Weights of a small audio embedding model.
Model: 4.94M parameters, log mel input, arch transformer, norm rmsnorm, activation gelu, layers 8, width 192.
Training: adamw at rate 0.0012, 14400 steps, batches of 128, held-out accuracy 94%.
Data: 26041 training examples, 70.8 epochs.
Rows from block 5 of a small audio embedding model, named by matrix and row number. Rows with one number belong to one neuron. Each number is 500 + 50 x the weight over its row's rms, rounded and kept within 0 to 999. All counts start at 0. Numbers have three digits each. After the name is the row's rms in percent of the matrix's.
Before each neuron's rows are labels from the 100 clips, of 14976, where the neuron reaches its highest value: "strongest on" is what is common among them. Only what is clearly more common there than usual is listed. The data: synthesised sound scenes: up to three everyday sounds over a background.
# fc1: MLP up (model.blocks.5.mlp.fc1.weight, 1152x192), inputs 96-191
# fc2: MLP down (model.blocks.5.mlp.fc2.weight, 192x1152, transposed), outputs 96-191

strongest on: spray hiss; first sound: spray hiss
fc1.331 108:584566535491524499476508491491474470543506563455577506460461549477475503542523580536538478457472507537465499510441441495476578545419544487583500499601521518511541487485456542514516645358528405546379472573585494522563461535486497425569447599523447529518567476443495550454509540461503546507
fc2.331 115:590472492425589520520414386551627427516579464588529509507460553419521524512499522545512571482505475580471444494478479452429481499480535512570461451594566519475525476543494569589479551453571462486410427476522619551548489491491551440439501585574478531571516532442500554484436403466485484503

strongest on: meowing; first sound: meowing
fc1.6 091:511492571473472515593479556514445451438477558517466419469473466433481508540459532477538553512496594479617525602623591502584419443519515472438401479448455542513523493525500517618459489546470578448499478503568570538512502471528531531378391588538515446524431489539585548497546575496485517478
fc2.6 087:526547522506390481556563517538512522460532506464510419494466441486505502546501511536443549441537566523524584578550635481570477377546515501512480492410470599558465507470536473502469499565437610560589499500502525537509464475499480524430426527616503400516418473561527492524489526527437486499

strongest on: car horn; first sound: car horn
fc1.72 108:522456507511542524620480503535472455500458584489525481498579448534515466360467470579506625596497561583490548503494493574594471516519516444481575440528505463469537499417532517633501449446439507417539546516435520442519538474521569480537549494439493520528429507545549519562537505461532492430
fc2.72 117:450544468479533536494490542584508557509432493555434450561489551501532448582548565584480573554544533529493528514476525548548570426568468542564589562509617540444495470457435465441559552481472517521511505470480521535436545537527532560470603519461511559544399549477531509469535509501447546469

strongest on: spray hiss; first sound: spray hiss
fc1.232 108:508496541510473464487489486418414434420501602456514544541474550536527448449509534533523526461453404508519505508522617531612506509474460546523591539466529579498498454474474396504368489533514415474453503580484349525541458459479461604452470414489588456527475463534478606460473571509495496561
fc2.232 119:495558511571474472468481518450494469437488542461459530565490528489525528503522504457571623498464408481551498420494542486486656540507446492522443493419493595441539464442419456399506490554379489476592540566495492542506499504468535542423530451528501497464394451539481541401579520465502469508

strongest on: howling; first sound: howling
fc1.600 115:563525569435410563538500487530606454483507490522561520525487406533526521515561471551426489556565495479532497626454509514449491471572453487491477569478456542380468576470490590574400531541561518508525540562469550525511556453531375531529478390558489556602530425478468428540451530543532492492
fc2.600 124:454559533503426471498521432510553406542554495492519448486510482554566517537539496509453517569527480519551506521396531464370536476505527470489474540428501553494533531542546611455495430519489509509600469458438614461573534569515430500545578456510451548526546412465496449537435422534469398536

strongest on: whistle; first sound: whistle; coughing
fc1.481 096:520527551518508571609488529514541428517486561536409479538531497502518551483483497507463564488490607506446469505489534454594546491526478459474472562553528421508510443486516567563420514430484537551547491639533502485593470572515487481509501564531542481495320457552578498508499474458535500464
fc2.481 092:569584495531419421596517469420475576486526536484447506512447466527504623566375410510438538505456537499484526549528553456427406468489588465484491500472423495496616441488586586548470486463436579516533521553449442513493464606551547521409521503604451448539449456530466492495395472440498419557

strongest on: explosion; first sound: explosion
fc1.120 101:480536493541445534610590497544546499492477600461391423492559511508469406540390545511478577535465555587440461538528515562517566492536560571499511573425469464546534536480517449574547403586427546459595506425534476513522448450534487497498506504469476471473436489475495449568409480448444593491
fc2.120 110:563510452539468525517569429548522600571447553552441565489401515405561534524439558561633512502521488494530508440487518472491508550517448572486466457618461489471447514542556482455554552483437496431405577515563466493480525538503575529499548537532476549502449526496442553433549620441473518513

strongest on: coughing; first sound: coughing
fc1.449 093:382515444490550555498466499515453459491399538538571423497538455445475525483482538480494627599552523449473514531590595451564483511437456525540624522427600470490632520497452546497484472504469541591538515533566534496525497470489562546517466494459472363523474402528480576539515460487637486446
fc2.449 086:461483468544557546473469596579585484556463522486459437471581422556527474404434514527472520489605513479511499499485433428574503520420461523544563443535555492487414558544558512527522466456567485541443481550455531504522554489506474508517613434456518500510401453474472505494527409454549438467

strongest on: hammering; first sound: hammering
fc1.242 097:505439521462517504502461476540384415472503550508499445451521634455460552578559491492550499613468464570495395489487425469505546539519444469505584553488521455524543496477546547550522554443491537464567468424501469427498557461469581483536515465369540503498515563470567430431472556533450514530
fc2.242 093:436528510538501503414511484406455468519508450498533523472477548484485415556544440492505495489388493464452487467462436528500584533469451367515489488460457515495436425433356564453562551522495501495530527494485540498491550402496547446532604463443466534372505441489504480449576465435436503454

strongest on: coughing; first sound: coughing
fc1.603 096:441546456585494429442487478445525545514545491520465579501420464511491470478470494518508425419534470462585532448496524456466463476434505497538454514560504518535510481670519511452514573411445417574374525468499435472456569494514509491559480493539474571484513516519502464508466486524470434466
fc2.603 095:465498615451465563566481488542570342499502569549542409554480537425509572534513472464533718587503532540472496470458500515481503536478419547422545441444497525491583517461491614637520511536484451469579493547520529538559534482555545535522545476448497494576496429468546466455459494468585470521

strongest on: meowing; first sound: meowing
fc1.658 107:535520587488469524612518488534478487473545566551416411462418474508520490634433599505492555488542508501442457587523568436547574454491600579506508573560549528487560458505511550533427564465476574438538532461527530576541485537500528584392475481544534420481425444516593567550485579543475579545
fc2.658 117:621499501450439447601515451480497502485569536512518437491455484459515598607436530476562597470499516644492493544563605480501492433451546555541436424532514540568540461510541499538417495530423569483568425483529508506504440533489531578462405540597440436520478449514500483549462470397471451488

strongest on: explosion; first sound: explosion; car passing; first sound: car passing
fc1.64 102:528520529516455550571492458497489477405370414460498426518534387611451485511463541561482498570475460508520529570522564471460513435523600554457464622558463593464586460514553532509504448450532525502593477498512491476491547496482521569418530424508436581533418476478451520508458539513490479425
fc2.64 100:494569571472460430559469432458517483545558500474578462538424525502565531575554502475464649533386547505452567484443545581491495548432536472535604503490528542506582531497518579524454510526446516454524507534434526463526434538510495482533507501595492481574537449428518573549448521508450516536

strongest on: whistle
fc1.301 096:554446549505517542490512439469551498419498510440584536481527548534591478409445518643524485511511487408445502482455488620416530497560531562488477448555525458457477560453535552516430500394484347454452549577461544461487499481478417510511530525505452541588523491449543468558501550502525517497
fc2.301 090:477558500417441494510436486546571401547578501545472470544430552510550537539589545564474659538478556533559552457463504495518479476433531529520529462536550578482562490457501541583551512524502469418515457504499529603582466507572489462502534508544559516562530462446501485509468500512448447542

strongest on: explosion; first sound: explosion
fc1.138 103:516543537429513655515533618577469482508446552524506433415522460486464556534439593560563571509613550462506486529494528519563540529423387501537503532470465535514512478572470447530465445534500548550475517507591492486464452472484517523484447507429585442487541427465475489474556478504550524451
fc2.138 101:517544594486495510474569505526461452472475523506508500485532479507485532563467528504540537418501420525524475511441579450584570547385451509535481527592466644527549474539448410443487552544511547398513529540568469526424406465478548554505435441472548551472532433447498560468553505476398506505

strongest on: footsteps; first sound: footsteps
fc1.45 100:474526542594509478480446458467443446628492638621444477491474530465547590538511488384498560569562582530524474506457516528530455397469475494561550460401572417519519543555464509525462484494434474436585532517499448418527591534514518460485534515424473455467477459524502505537441463498495474480
fc2.45 105:365507563594474510488429482544515507591448529618478420510519468509540456469490481440464540567483530513496422446468457502543507442462478508503590504513555467487526491489456507497584495493532459519504522456526488495565585464540569444510585411337508460472456470430577520443549395455502490505

strongest on: spray hiss; first sound: spray hiss; glass breaking; first sound: glass breaking
fc1.329 099:488427504408528508562534503508469504516437633441505515450526532478519514450466501544489651574439614559584468508540550575520545508531466470450508556446518540487544486465482440529440492573457436466520475511510501470493501504453477509503499431426525492508600486497490465499383466428511493500
fc2.329 098:448508446479483534431536492632486563519449505617470405447537464493578514544546581531510551541542481499435505468453530456608580495527445567549514477521541571491471489445410480413612506477485579483513463512496500434487521511506546518520514503417572527524471547466572487533613470542511436435

strongest on: car horn; first sound: car horn; melody; crying baby
fc1.670 095:503546585511547554459540502517517468513530551477577493464427481416577521518411413459570516472440523538449515527439518513589467588482497517411520458477509349556494549476466573568578540509582497480473527556527481422512525466499574489508417540478518459537512477537608506474489571577513537470
fc2.670 096:448544546489496571520567579462522443531525495430536478570487540448589417461476577512523645462460576515417493436473537581599561510545498473459445441521454435507489487461419584566497461542441498541492521495535527527524382496505561509508583492496462486567478502437563543452511492508443589508

strongest on: hammering; first sound: hammering; coin spinning; first sound: coin spinning
fc1.454 101:479518530471437513440470476506445344512539597543468474433435551466551480464632493476534532524535462523585517507497474536508519465490442482534601522436577499488531534536482487590447538579422412443547526439479473434545526525433489433602518467453535454538538528518568463502446522530471463525
fc2.454 103:411447498499534557419450427548491463530513548607460442434529536496534461549546487406539547525510452472541433459442476484532622447450401460569587518532569535571496480505493490479564542492544491465479511489521567428547574472472600455549533415427502448465534472458538512498498390501454426448

strongest on: car horn; first sound: car horn
fc1.490 107:495514497446555628491586544497488471467561580467583527413559463489520540491462535479595621563525508515484490471609518503514506522443470478505423511448472503537485514531515473534521412509477547457516488464534528591529428540433515425527440522539523445507546452459499483529525484472537540471
fc2.490 114:570451404519564562546553504529498462501518578460529554428576518480521544475498555480596546484523489619485457453556511527556579535509433497511460422500406474492431527549507474547451474585530529460441426540523551522524513456409497423494463512554424429468479485499519549513504501316521549497

strongest on: thunder; first sound: thunder
fc1.3 098:592581514490484552512559427422494474481581599410538551499511563577471490515487524527510524466399523462498497502444516585425524407497510422527496533490532565491601504467528529529467540468525410540501535525612509477564562455534477485513391495551451468466588491547509522447504470583467603465
fc2.3 094:475541529460588529547472519476545415495509520493500471514573557408485486572555530515456598522440527610485470459628534496452558448513505503543447526483419556477538385446467524500545545525558505582491383477513524559541455466537597467459472580542461514482593547511534549475433383426450520534

strongest on: car horn; first sound: car horn
fc1.68 096:533595549485543578463541515481430481486478629443494600411462602514532580473483467474559536473387534432457570487505521520503532591500495519454444529466447376528495485524493473511518390549474471412474532503539533510520404528491460495454534531559547441580524445615499485543444525489523537438
fc2.68 097:522560479550453472450536493433545519544553566468538525483507584390561442472513463522487521537443591499446438476494493603482380525588634416460435403478362444486548518455469554551549489537456469462478449475544511550555474482508496405524532445505539454621551465467508499442446501484411531535

strongest on: whistle; first sound: whistle
fc1.649 095:508491519459501640492519550498450487503483513453527540505511480555401520576540518527528617481529484424519457563488534531506540439430472537531464627527546511481586433548507440506440437521568565583519497487643414411564463484492511604502445438522529467481506439442477466466493504577523574450
fc2.649 082:654475598514485543450516545573546437499460438505450545465477432459521560447424497461540516371563474515546499523444482513514471553469491569468524437496481548499507568501588425545478579558530525409421567552531437584363468465548474519460453507538514573512489499453538498501530529507481490428

strongest on: barking; first sound: barking
fc1.282 085:503469581412494474621461458505489528391483542513512486583494524484482452465527452500437486462490498505473636523463450426535471543450474450493482514461518498565472523407522586548495504502557502483545534541460479532594599516520440386508482487519490560486539505526557407472423506506467451546
fc2.282 078:445521450423521491481413507630582457448420453488569486534630449540506540518622554571480522591530517492535536446488488420534443474469392505591468577521514527451494546507539545502598509472536503562558518577398537481484544499528418555522545531478424547455479477407548390541568458456564521494

strongest on: snoring; first sound: snoring
fc1.11 091:436553492462493578496428589504602500442495477449478464558515565464537397498535478534445439475540540376542477549540483445530453533468486541499417496509545457467507510502544498479468463526464467539517500422543577491536400407588428602405455467511533464514476467487504505413485493528471599531
fc2.11 084:430446548518452519448428474615519388583555486612532428553449500471596409503559497474481507530531497483531501538473522511509443446482501557486557543566556485488608498500545584586521538435478463478478489555527604501494559460519537525556574478459436527545496396449520460446467437572530471491

strongest on: hammering; first sound: hammering; coin spinning; first sound: coin spinning
fc1.262 096:524510488445541502535514507490525367518519592470472487476451581489494554548542460444571497495533491550510503468477459513468541500497542455501607543528597491539647543475535500514494552524364489443546447486508488362593540521477579455511489433437619427481590501451554474590444521583474470558
fc2.262 097:419404478475576521447460462620495448528473493641482424456432586507454468568504526452512545540482428508493417467458460468499617477470453485581558491565538472530546506487442516498541576475533461444414422509530551472474526485494650458551528478413494505477491546364523565521521435461461435511

strongest on: barking; first sound: barking
fc1.644 095:462468540472397521573490497413569417450496505440472490509478451506476545485479474464434534545486546468549543532549507393529382570542544571467489496530494461509533535454509483553468526563513510511503566508526417487586526466543481442529447524513552446533530500567575480514469557497506577532
fc2.644 081:531477485463473462545437520481497439431444544553453426545488503542511517518596423388506558524498402505625439552469548518504536444550353489553628438432525584450494511532466526451489532571494561561530544436451426535455519458511576518415498486495544514541419546530509519418470388454616439451

strongest on: explosion; first sound: explosion
fc1.491 097:517520521494550624512567593622501450503420609488520382434497471490428591524518539507590538582581519459489512572542518462533495583427385421486567483447471540551551526585450450461500497522534523489476512494559489467478499487528538476545452501454470471529581548459459543530552500533588451451
fc2.491 088:528496521539537547528558527515577419520500542519478502452547515526501547513529483479559515412530444539532427494407479459503554522445415469539488456543484574506520527494500420428422557576537570402514485479505526529430422462443459477468418494485541554421509541439448511528584531477357465472

strongest on: howling; first sound: howling
fc1.570 101:519493532492441477474436379498587471552480475542473591507495448515569515485443597479471477541519467529530520564508511464420510439506513568469389575471644527433461435536451521511487484445537504531432514497483508609581540482449451473402492512468564542602476399463455488514501459443448491405
fc2.570 101:515584592471479527585566480484569476486535491521602424551489493473517487542533469450478625574467561529499513476409535542540520533458491460479517521497476545502583547439522577497542550541466519487641531575437539430564533502522484574529475426581480500517526436446585510476533536461549495565

strongest on: spray hiss; first sound: spray hiss
fc1.227 097:527399470518478540479406529578527459449493532477498434541543508429480469461552471523459487513549447505560438552555528515489480574495415559457505443390544517521468540533463392530506441624586516522476364387480479601518461535469482518414447492553588496545498526509491513469454465513490470449
fc2.227 087:450468508544478512537440572531530578464418493439476536550549525441443454440403489519452462499530501410574534556506500469561478580596504424489513439436444544436475455441519469470526491561468490498553462525440461494428493457550500481435503477420539493473444502573548513409516521532545495549

strongest on: howling; first sound: howling
fc1.38 087:537501524491491527520472448455485327527559588482519508414410514535602502464453526485492479370563448559543523490543534531474533496442583535478506518510574450588513475542585519542441583404506418451462545521482540461519552558469452487540505455539505462565493542453533456490462485480525462459
fc2.38 083:468535571480545533457562573562539389573508529532531431436436530457476517530486544480496595516540527584498435440485505457480472531429559480501515419544466481493635519482440593549513582479452486418569454519552499507496546479469597452534538423465513498538520479379536526553491471484418456455

strongest on: explosion; first sound: explosion
fc1.446 102:528520467450541531568616537536526477472456595461533420431588494576484487473426543601501674588439588583417469521534481546591561512471539526516501536452485542512605512567478458546474446511473507437589469482524488459462461574552493445464545452476474531511485489411428412600439456464547530450
fc2.446 104:579410375431537581463532508578445546495465559558448522428566561442564484491484613547600493542568476535516494426538496448465578576500427551562522452588547534456425538523548472436532484511515531459427481544477600482454572532427552525500569489495471503564454545485467499540541582407526484445

strongest on: howling; first sound: howling
fc1.404 097:469478595417432463460520542532523504386454459491668537567526555591500478538560525521453539504556443495529424543476481429532493500455555449394556528475475539423552601569585629471465507429486480450501539529419553532514435552459420508495424478524508539519584469448489467505532526611481518508
fc2.404 089:503668548514481570513432505506542407560491461488521413526505511494613455529551478532471586566535567506515540533474538539486462383503475464544478542465471536506546494485491595563522493591546477575589559495577537524620565442563499552494569440522476522510455499463499510466473502539533556492

strongest on: hammering; first sound: hammering; coin spinning; first sound: coin spinning
fc1.431 095:451493517466449504519541524512454370480509584529493452443440577492507481553611510446503598611478486511498483542421496517492567506447486476456584581459560402526592488540508527557477546452417388471551461507562455439515532459493509519558454458500524437502505469482550426519471490569486541531
fc2.431 091:522441492575466561467428427510444480491447545614473459465503523474534455530516449424531491477494490529511465513487495533568557468512460420515556436524513537501487443416488531577512579521542527462475487536523480457477567436475651424526502484425484430484516568523493522461556434400458448451

strongest on: howling; first sound: howling
fc1.59 093:522483575504394541495518497581579353447527410503484478541493407506415474507524514517490476541637515488552498571455489535499478453555460480413436466485508485512462630574562570540439500466517469515482505491468526472475547454476479513541448394452561537572570398472465509578478513499474494494
fc2.59 081:562594564475450515537542546427528540560510535500584455478465404503542553566472544490445595505560595552517504507574588621497459519469568500487507512485447620502520500554532535504509450540538485423550481495485561530558490515457510521460495446617470477606529390452506601554481511483505453445

strongest on: thunder; first sound: thunder
fc1.714 088:434562489498472487512496554544420472461476472481493418464455495558477444564533575544456490524567462446555554580536465433446509569641481493508477567483598451473506535463466531503496434567458469543563534592495515474472527459471405508500527396429497530609469338424480501502482521493496469454
fc2.714 073:478494506369381508504476438450586460486512477546600575520495508514567531507546478482473511488477450487555532373443566486425427426450464545403524494559499528462559512505583561465432438461452450508475499444505491439510431548522490533535454527492488543539549457473509476511473492535512467523

strongest on: car horn; first sound: car horn
fc1.723 089:528459548499487523468518441508504453499525552510580598426522593469545565518519465441613546538530484506459432527448481532540538559406494488470472618485506356548491474497463497544544502472435485505514548476495510419551556489480505446539459494488550506523570528490651468484476454607487489491
fc2.723 083:417482487435527528500514488480496463525534534460508521452505600412498421450537470492428581546403574520456463424490406451490530490505542391471483511571467412566490484488456582585539528522499446513516448494503531500598547440499555404587590416504510482492563542469626466456403475466450460560

strongest on: explosion; first sound: explosion
fc1.24 093:535479485423546629508516571569484447525482506484512420401548443554437586537509570504591534495527528556457464577531535422501489535417457476585562602537473544478586535485431494526481472470518542472493539522553566435471499570499561543442464431503486442528532517385482508574534478502569520414
fc2.24 093:536401466479519526516556556534569486523546514481498555521520575496505563539511526499547480456493399477580445424437509469487567557492422511522476492535479547462515595501509413369411525587520535451402516513455507463408395500453420543491458569522486536455526514454496551531575545415432545566

strongest on: coughing; first sound: coughing
fc1.109 090:523495407523559439442605504441524560509543479468456596480407481496488443523449507502526421522530502509532517489512445547488483532493509538495432507545495460476530523583487518414503517405456440623441452436535485474467506536475539566573410528560438600438551531466548527509485476531529492487
fc2.109 094:483520582455473506567498447508525353495503531532561414571462511422506586589503495481545709579448493559435496464461566538487526542505470539474513468473468566481594473426433620617522550522487488465576489516511501533501510474536583500494496508484518537600510436470507498410478493486582466531

strongest on: barking; first sound: barking
fc1.428 097:444477532438362496603518559502567481390565525520507554512545544534446614517471426481395526513487498539466592458471538457482435463516438522407514573480484479508566467465560580530354508478434561473410536532477464451432499571575462501483377483468511445457514487519589405539483515457511515573
fc2.428 094:462408547430516563552477505440576431408548514528481494570613556459578485530563541462450451502455517501544513463529447569461492416520455532528555557517492520474456457539512554448501584519593465569439545450440502512478563464496563464514501488503532540510516563543591497417438450451470455475

strongest on: thunder; first sound: thunder
fc1.395 086:459431491472516467614476524608490501557465537482415449553471550546395587529512562518489482508572514436576511529465416502476543562522504535410504515510604446446504504568435532480391498493519515506484431463479513470561548546456489548499468526449438465485546470511655538561446518508510535557
fc2.395 079:513519539402510502479461518366368388479573518510529526558410553445531546584548509503522621468450480566505486396512511566474564558507438539385410512461528592504560439480429514526497536525526424479519402509488466566425505549491577456491462470487490556595503517413567458449448491508492464471

strongest on: meowing; first sound: meowing; siren; first sound: siren
fc1.549 101:558561622478460560589557507468505436468585567488461501469479449520463554581434569440535503369555564510488523572552534444549460463516566513476468474477536498542537477535575519484466481529511540463510471527562489522523463538509544588462425473583543419517442368497546473621535572537445524497
fc2.549 111:590503551420456503579567518486517456476583542492507465472422467433538580541454514453511570454585543572454578556597559499509404474445525583457423460560549490514503486587543513544425471453510541492484468483514493533497439538488532560416434506621452417532435432487520483553414506494488503434

strongest on: whoosh; first sound: whoosh
fc1.425 102:485533538600467478554559460586556447512442572402417475417520395535572520424412560614458552554436559436496520549420508460519535589532581500434506499504458462492509506480472502583505507482475449461527503492479462473479458554664440427523530447456539509543528552518523482630448604522464528546
fc2.425 130:484529463530438427583602403516529603591484559526466525446462492517561559552442529540502549553445601525449558514478540462479498560521563486512556461521439537543436513447490551556582551539449523432535586568487487549488543585577494447452599493526467404543502585587471571520458610421460516595

strongest on: coughing; first sound: coughing
fc1.240 106:523534534502488531474419468501479499510478515578481485505514469445528541482424539494482584508497597477505539512526470560532461428556543533557518484550604403480502455517537579544516541414516470637516485579638520556533548508513526507503459505467510426621463433549543559474452435437540518571
fc2.240 118:475607484514601459470446510446550511581474522507502474497504487485523501471460536542454583538471633512457508451504424475532464512459566478509464459555554425462564467554515632509516525388545419577474455567504487501608511547550486485487623472473467497560459430463458523499483415404525466532

strongest on: coughing; first sound: coughing; whistle; first sound: whistle
fc1.761 102:514504547550584553538416488555556492494483458536423426550517486476460518412429530525450547569538574495464537507574420506498518444536525488506484424491498324433478514451507548620468533413524464590465384574560533504548550472507540390595548558467564501540385461547571531552480400449530502527
fc2.761 100:473606498510533542470488510492537523583459495523419528514488475533465533559515525527448588544463503439535539416512485482474528465431461536515550636486526512462526411532505555533544492441504496592553517585570476571526510515559529478496628445547486526464455378540432527430471402469544468525

strongest on: footsteps; first sound: footsteps; spray hiss; first sound: spray hiss
fc1.211 097:521479502531561463581531503534594451486517628460452410535473520494545530503416548461554536547534538545545473551439548436577501466595528545537564483484497451468513560521420414526485487603434513445543555434581450478533508475479470542483469504456464511522457452489512539491387488467560612556
fc2.211 107:526503535566383505576560425574544520568467533582410535529424432506559579539486514526606464507501497521574428530470587566503467508516427628505497491531473509429447541534491479513535440549511502444421604426533457516497523497610492504492518600524450584493455603527519499417492539478490531507

strongest on: coughing; first sound: coughing
fc1.748 104:420503548480612579434485566523435467497454497515529433501551465519471558492469539452432564488533560444513507474615579519581464492477419428521516477461491546568581424523533514520497467451508505563499507579516494529528484571530600482478532463423570416458427457598502509469529485448543482513
fc2.748 110:481592539594513472474494509458517490541477568571468453538522428473536496510441499488522622480495534518488481495535503481544535503480447462496497422460514548446556460493393533461514517532474550511527514561549486558533523484542535550395549415456459503474415452480402557421483484472502408467

strongest on: barking; first sound: barking; mooing; first sound: mooing
fc1.517 082:423484528432452559542517462437486441451467562423395541474599552584536578566484491403443583530512435497538524529479563467518518497553542564485503534507586433505549470472562569538453411482476499469517448480515448459497474585520412515549436526415520453539511480488592399586445454524547495540
fc2.517 075:505460499467550534518488522486560426442528524540476534605530457510568501580600497440521588543472534539615483408536528593483500416544410475504510494461419576460494505460456520429499512578502463514517558484468508513581536383490559528465514406547482543488481450475458563442499451410572458482

strongest on: car horn; first sound: car horn
fc1.308 107:471505542424519562496536570449534455486574518363574587528535524489508623489428543451527548482464530509511567490580446489501485507510500551425465564420506373568530567518500545602520472543459488429414483529514508522525462506486478491520405498479540420584583438541489445507457504429488518539
fc2.308 113:511464443462469512507520448469514528530568491475571589557489564473529496474586497494506592476469517518506538466511520547556502462614462508446457507441420437441466521444507491581472463609422558521483461498512550504484495512465451478521477577579481502558517503500562460512501494423487531529

strongest on: whoosh; first sound: whoosh
fc1.679 094:493500446564523462453535485472459630567528478444445598547417450542519460564504586574597415528502460490488494467384478385515497490421516507527455499605567439459414417491452487397529484445476476538423492439533485503490413553509495506512479539559406557479496554471513502474559526502548517537
fc2.679 097:478459599407470523534474461501529318484515551530560459601494533425491544534480505485527692550459503551509483442478517533476513505513431556446504476442495557499605464489481600588517529515528487491575479531483504529514470486519566526513523494471499520616507424494507449423448451446580467544

strongest on: thunder; first sound: thunder
fc1.296 100:565631519470474519482545565449530445473568532354527528548511499534531528637519494507567553497465528491535522432510546601543485520562481515475486520461459561434520529438472581474547474534471472596523551516539422475659530461582509514536447493550446503476512560561485552436474498532508578515
fc2.296 109:521584515472542478523533431454507562577463571501527541537565440479518531564562504540472563527495417579470547501530581514531473428516533461585520551421449584431443382452416539512528550538495485571564511507521418559557538528540590505459479497575516486453567566570462594488517497486540483526

strongest on: explosion; first sound: explosion
fc1.727 111:477507498428509633500592589570442443501443623448588463378506507552474581521512523570492556496550411516435476543543481462533500528424475426474498525473426497500496569614515504536503463544552506514495562500556544515442536494455516519531486495540494466503533447447440448550554464485572506458
fc2.727 132:572503523486527533514586557555517476550540556467427473424483481563515637502478476528496495513543439525534525478451547436411519518390455495501502516491417561584464537542510457481490482550528535432505534418480548530457479551457462473525514481548516503422499480470418503597517492470449460544

strongest on: snoring; first sound: snoring
fc1.273 087:468543498542514449455527553498511511503506491399495602552435546569467437496507491529576438502444464480498513439492445542471469546519492483418486551484485477431541484584535465397472513412483389601407510461573416451491495523543525533471463436580499522572544499491613516392467551549447535495
fc2.273 087:528520621409439516562528498471573321522512555496572497599473520461543577580501490481509700532443518575439472479474548536531517544528500565429509458461489534448578459487439564619518556549493464431559493516523476574525491512533578555495525491500493539566469449469530467423455489479545482522

strongest on: spray hiss; first sound: spray hiss; glass breaking; first sound: glass breaking
fc1.692 106:484438499512490494542451482533520448453430576509479480434486465402509473449510464452492527526585533456567506586522561481539495535589462523542545456516524483538547514439461489596442413587517503446507444513586576518468518475552540552436484546548512432575456517553561635475487582487593486488
fc2.692 116:483474430514555434531446522487440580475444461514488486538623414455427430469559504560424481488520567467481585536599496540545455462589501453535492471412465575488415492410471446502508440507497479596579453514499522528447523433550458514448459541535486477539473544592471512460480485538533430469

strongest on: thunder; first sound: thunder
fc1.25 103:507642470499444602479543493433551453493466535362491496516545488509459440539509496522549544521455541460537515473547527524583566467549504525525496560517397491511487512526554493544479438500429480577546456492581478449633491480572501489551445517527569490504495473613520526458479487469479552534
fc2.25 103:458561504456513486581525462536543470581465631578475494500527502433518592597604520588542569572543477531403538475473553501471544530516456500557523578490484586476506407437439593502539565483542466510550507541558465505525622522538553472550490519528488502413573535492491579516487583500528478607

strongest on: howling; first sound: howling
fc1.529 110:483549478491478523451499450520557438500467528500501488460600556507507529506523495470464532575554557545515529546555481587465481503599556482465526497425555477478552545548492594513521475508457492346601462539500510523481529524450413430514545430445475497564466395446405470557496526549515458442
fc2.529 112:483563503448412544415441493532519489520516433523465492517445573499505498542551495472455500614491521409584543523491546578437457397550520487503568535500530568429574536465517487391525462537461492447540458481520514459587484530507478601481572420489598508587445418457482487509560491508473424539

strongest on: meowing; first sound: meowing; howling; first sound: howling
fc1.323 102:490534582475415498535482457489556474489533491568511483486506458513566523512483510504551539427510495523484498527483568532607502490478472583500499443540555472437479533574508619548422498480570506467466537646501431557539484554455509506503484544530503475523442475422618467544488578453502486524
fc2.323 109:535507513452424416490578480521482524475540536581487427551452479498577522575459568586500599464494521537476467533547604511537539468458540564494409422561531637549521491498434437461458459505494519441522478492447541570520385552529516582466447543563497451540423396488482545524512507437490429495

strongest on: car horn; first sound: car horn
fc1.322 105:538529523441482673496542568486522475495517592417541530433551536433538553474447496429567566515424530490492551503550500480549544595476441490464435492504418389524475529574534524558554443531456531450482487517597546543494446457512556510512446555601557428509496462577550449510482483443557529505
fc2.322 118:545482500553542565505564464465496470542531534432565599468539566453520520462482515470583585461480501522439462462498495576511558592521480481417423476477356474497426545539506531578533442566576485440434483564545586517494444471453502395548484485570436474552543441509531562466494531413506556532